config.yaml
arch: "transformer"
model: "sound classifier"
dataset: "melodies that start on their tonic, played by one synthesised instrument"
train_examples: 26041
time_shift_ms: 50
n_mels: 40
hop_length: 160
input: "log_mel"
spec_augment: true
win_length: 512
targets: ["pace"]
num_classes: 3
norm: "rmsnorm"
norm_position: "pre"
activation: "gelu"
head_dim: 64
fused_qkv: false
bias: "none"
qk_norm: false
layer_scale_init: 1.0
parallel_block: false
moe: "top_k"
num_experts: 16
moe_every: 1
expert_mlp_ratio: 0.25
experts_per_token: 1
shared_expert: false
subsampling: 4
layers: 12
width: 384
positions: "rope"
pooling: "attention"
label_smoothing: 0.2
loss: "binary_cross_entropy"
residual_init: "zero_last"
optimizer: "adamw"
lr: 0.00069
beta1: 0.9
beta2: 0.95
eps: 1e-08
grad_clip: 0.5
steps: 6300
batch_size: 384
epochs: 92.9
lr_schedule: "cosine"
final_lr_fraction: 0.01
warmup_steps: 180
weight_decay: 0.2
Rows from block 9, named by matrix and row number. Each number is 128 + 32 x the weight over its row's rms, rounded and kept within 0 to 255. All counts start at 0. Numbers have three digits each. After the name is the row's rms in percent of the matrix's.
# proj: attention output (model.blocks.9.attn.proj.weight, 384x384), inputs 256-383
proj.170 094:106068108147142146183139175110106110123192167125158109152155150088093090135119134189178144153103127102169104093150092174089076121097166108155168092158088098140093192106158154156097149098162106128152152104103143095126146123100159129154104126145156153135095105136136100125161114146144131106141124101098150111135095111152137097169106106131154145106106168126167148107144100138150140153107
proj.171 091:162155178098091082101077095171163158172124077180100176085092082168156159083083092116084194095080156153079164160102162090147146164156105165086096172096166158093155109158089106085154098168089088144105109136149103153136120128152110127110137154094099106111109160104150148130118149098110117155146127157147106154090157153144112134142147157105111109150153136108103108152105152103096100110099
proj.172 083:136129128137122122144107137133135125113118138117121133148151110135123121134125118157137113129160140133118136131136141134132133122134119130123122120133128127129138134126169143152114122129128149119141142064122160118056159125103138102148153090125146133140129079144146106106166097142169173119133154074107158096120114127069159074198111123174164146116103076089093138118162107152135141179107
proj.173 072:116093135122140153159128111156118129122147180132121136104129148133125125120117127173141153115129135140134128113141120129123141142131136115150119114137119123124150119137142141151115126109141105165151148114100157103134186177093126158163114109125160150127126110147148107141137121155144118099119101074100150124133107120107144091142107101171157150099106141107141148117139097125164141151133
proj.174 064:128116098097133150157173101129134140117165191115130141104130143120143116144148119138133070125165123138131114118113125102147144146138134111123125116118108113131131058145124164128105134114121146142105095166135142113168158174142124183121058144146124109137111131115121128147105146123108112137113068107159113115123118126106100177054139146147096098141150208187223123139118130127137108113196
proj.175 082:139100153088119118119132095140141157133118142154111166104105112147155152117120103106092133107121140164107146143086152094153163159148103141122114140093143146112169083161094127112156111139110120083147144140116109128111120103125117114129154119103139135141149136154146122135107124140112131106150146126113139106121126115109125173117116115100140152116112136124100138131137136129144152117159
proj.176 109:118085067182140155163157182084110075097153144087161064169189150074080075166146181136187100161124112057161097097195093200080072064102181104166188086175089067159098208060183162172070151093169138119106113110152118130145106127142148128118096132137106109135151132095127150128148127113142127151099131176150099148141127145153131102121148148113104102147143110173116122116117142119108111138117
proj.177 127:134128144127127124119124087140135137127126119128112142100106112145145143126126123107106125114144131150114139144110144102147146140142110138122108134106138127122151095153110141121133119140110144136148143136102130104151099126117138112155119111156151149156151115156096106137126115151140142099127125110109143103157106094099138137090108100126133146110107146172160150117146108143158154117165
proj.178 073:146059153078097105177118108185155195171205213169067165057094106162172163060069109176125226070091179175111163142091153077160165180172074142098089150101140159083188086179105158108108094160092058127176171134092168086137139138080165153150127120124170164139119078157076090164176076151175147085083124151088166088153096092092152101111096087146165167081084153182157153072169076176164158144105
proj.179 075:127094159087120103137077109205130170174212155188105163094110122156156153076062085197088197084083135164100146141103139089148161167137080137102092149095151184089163093159084101083148117151101087061156152163101095127132108097118104114137151123126149154129140120163091111125097114137117134100088149156100147107118134097157129151154105109102140156110105174123114150118149116140156147092135
proj.180 088:131042141103107097171099114164144179172212168165108145095107117137162138092070103198126211094065151138120155129125141104134120166141098144103122152110146163086150138161103114098102100156097057148119111154137114151130145144147093145119116146139121114114135164122142153129092162119098104133114111095133117131102157137138111167113147138111118125143149144117170118158092147103137118095148
proj.181 102:178202207078084082043082041168179185171077073174075194064058067194192189103093067074051154077126169195067182196061195061203202192185067181066059192062187199086183053194066091070195081184057109160132129121122147121162128139130128144144137132128134131138143130133129126141135129132138131122105115110126127125130121116116136121095126119124125134125124132151121133129132129132132129144128
proj.182 080:138120145100128124115120106147131159130074075148128138143118125134138141139134122076122129134089133113116134132124133125134130134132132138127112157131139141125130126140124148119138125134125123146157145141092150082132095108113140123166091101163163160160151104175097094126143112158147162095133122090105151086151078083127139159081096094148143151096100171156155168098160103160160155116192
proj.183 109:096158117130154149134140145091103118121128138119157132146132158114112114146142126144126095144179099134151104098139103141116116120102146098132137118148108122150096128122143116135111158106151155141165167115085177092139136139094146131158113103169164173152106079165100090136160100167164150096086126089095162102155102092136152093130088090183171155092087123159162161101160082154163152160165
proj.184 134:157100178082095092109095094166165166167139112174084170100078089169170170089090082128088178084094165164099165161087166079177163181164089161086086157084160167082165090175095131089149092163083071135114115142144104153156159120141108132110166166090112109096118150111152140130115143108106115141131095154138114151104152147139112146105143144096114115142140155103121108158114144111109105130112
proj.185 099:185166186081071074101093094164187142184119096148064151092084067166185192078096063128081127065118181134072181183076202067200168195189076199065067181067188187071178093174110124078156068194067091136075065131165136171134180167171107142088128145116077084109100155071162171105102178088101091178142112103171080177105156171098091139147174176131085067189173136102125093161082166082091095133089
proj.186 092:093083081176149160186158178078102101098180200065148072177171161098091090159135164222193126155132109088181100093187094164087081080094157100170174076171091074149107184079173181183049148102164130144112118147145104159133108118153089116094140153071108109097134158107156157138102128104094111149132103158143111162099160157155102155115150147102115112141145099130114102156106158102098102108094
proj.187 105:129055125139129138192144159113131107126177167078139103134156134117112101138126146172154138138107136094144111110182114144101089124121168126155158097156109094127127149109163186150092127109144096168082083181175103182149132131178078126078138197104084077062126196077179187153095183074083075175146081127177067191091178178146078159107175179104081079175171158117146084180066172073082072108121
proj.188 109:123185123135130145091147128125118129119060083117140137142133134118122125148164139066137086145158117117136121125123125147119136111122133131135135143131135134140111152113130089136138140127140160139139136112129131116129170147117159157124136121102135138134092099124142109137162107135147134125130120111124136128155118135091138094149119125161147125121114122107124130114145111138119130141097
proj.189 085:141198150128115102034079111123137116163080070165128159110094117147138142108106107107091145114097135157102142142107136122142164142133118139094103167109154156111123122134105072084178123140112123087150154138110108138112113088110129120135168106131144155131116130147134117136140120144126112113143158157101151119136136108106157101158111110109160157107124096091080146119131121114144156121115